A small image embedding model, trained from scratch: 6.24M parameters, arch res2net.
Rows from block 6 of a small image embedding model, named by matrix and row number. Each number is 128 + 32 x the weight over its row's rms, rounded and kept within 0 to 255. All counts start at 0. Numbers have three digits each.
After each channel's rows are labels from the 100 images, of 14848, where the channel reaches its highest value: "patch colour" is the nearest of a few named colours to the mean colour under the peak. Only what is clearly more common there than usual is listed. The data: drawn small creatures on textured ground.
# c30: last pointwise conv (model.blocks.6.c3.0.weight, 352x352x1x1), inputs 0-87

c30.201:114150110108104138121108051114105143110131142130060090159102178109159110068076121121147175142122166186081077160112121210092175126166111097132109110119152151155182123165191082127197123182182135140107133126097143188169108160079143158130184102126132127132143129097086
patch colour: brown

c30.226:104093125142094116063076081149134178160139187114117097130162217195139120184129141112047093103188123139163132117131116110144089103121190166079157115147124103107122137140142164119166158124044136115135158151143136109027171121115133120069066146169099131069093106118126
patch colour: black

c30.349:200151127075143120163108114082107124120116151136187165175121185117109110129134134156128131091214097062116092108066121149099138113205113194152126128094127143105135142127130145049156120119147161124108109167214151121103166099153110149150156169136094107072178158118092
patch colour: black

c30.206:135119157094143086102097117179074082141163074156152102096090124130154130143131113138121134135113125133088177103154137132108120107129151147158111132072118068124112144111079102078147144128114103158141130142150059115149149090149118078126108162139149110112128071085131
patch colour: black

c30.275:133118094130134067122143163088145134196109131119129112074103094106125153116130135169106188078133118161140110139166135132136172095116167106097068149188125140148135129101169190128133116156097160141145094097036129202166184144128159129184137170153085070172153121160103
patch colour: brown

c30.340:143172107162089125156076114144098112120134130138144116085139139152113112098097083156122141136142147105093118123083149087055124115078159143157153113094127128116111171155124118158099095082099084112234121178146134081103083161176190123123123136102109094140129114071104
patch colour: black

c30.69:153119146161073190108134099146109133122114094133073117133117111128104095121140103099151132123107085088126068179077122118017181096084095208140133132135173127116123174134130131116116106102147102166101145114089140187123094155127092067138117139106159113078088096084177
patch colour: brown

c30.225:151101209102080143153103137180109096122161090138107144108097174108124118088139092181132136193119135101158123130125103139132114093124201139120114122084103096178137112115103158074152185104108107126101151117181146135168169096117102177120129128117095103121119183059119
patch colour: black

c30.89:162137113152140145137145128120129155115130159127098173106113089095116166137156138228168166123102158148108154107102101114102141090124118146102152168092116068141150164111117139083089113098109128148157111118146139071108127161108081134133115069163081131135055143139108
patch colour: black

c30.320:078109138118076131113128083174079154177106148165132111125132164128130092135131155177152071131119093148168150089135042125071071133115120097144179159127110081077119151104032157141188120149165133103163113163167053086119141174105080097093128126114120120092151133162067
patch colour: black

c30.183:116150131093115177158133118158114186112144150150122137126125082161165121085130166123071134178164115125124103137113149128122114148074104153110135130121096076095094155095137169158081125145083157156098130142093088141067140123039119139131094127073094127170131105112086
patch colour: black

c30.306:085134080092177107149114064165114152098095119121126110097108074154076122110099149118109117155108075171146165164064115128113142138183099111146143159153153112145111159117148156134133149069155122114096123146095150171147203087072183115105220171084169127126129117110144
patch colour: brown

c30.93:199128126127126142136090166143102132205071145157167168127115168133133088130091122129128139105142149167104126100140114088161195117080125080140131116139159214127111159116107141166135154110097087091138103119124113106140147127148106148146107168151130081128141097162122
patch colour: brown

c30.20:097148120152163109098164060198122122128126129059102128163120168065094114124102105132178116102166158142135092176136125074081198101120078097138091178162118137094168129151205138131091115143142156223075176152108140191116146080154166105183145133117142084029140160148156
patch colour: brown

c30.85:112129167135139133136170191139131093168143092140143125113138127150154151148108129223084105136112119096155137154113092144141100129102124185153162118127116169154112103122117049149128174123055123112117145125166143133141104148152146097124170157138136101132139130151114
patch colour: black

c30.28:084123110132154141150137159203122100109083127176095144087139128133126142115096151123173158140133094134117125159115128146103089102114115142159120153142148113142128138141096133124108121115118130094126154151203123169160165179190136127124177146114075149132134141140141
patch colour: black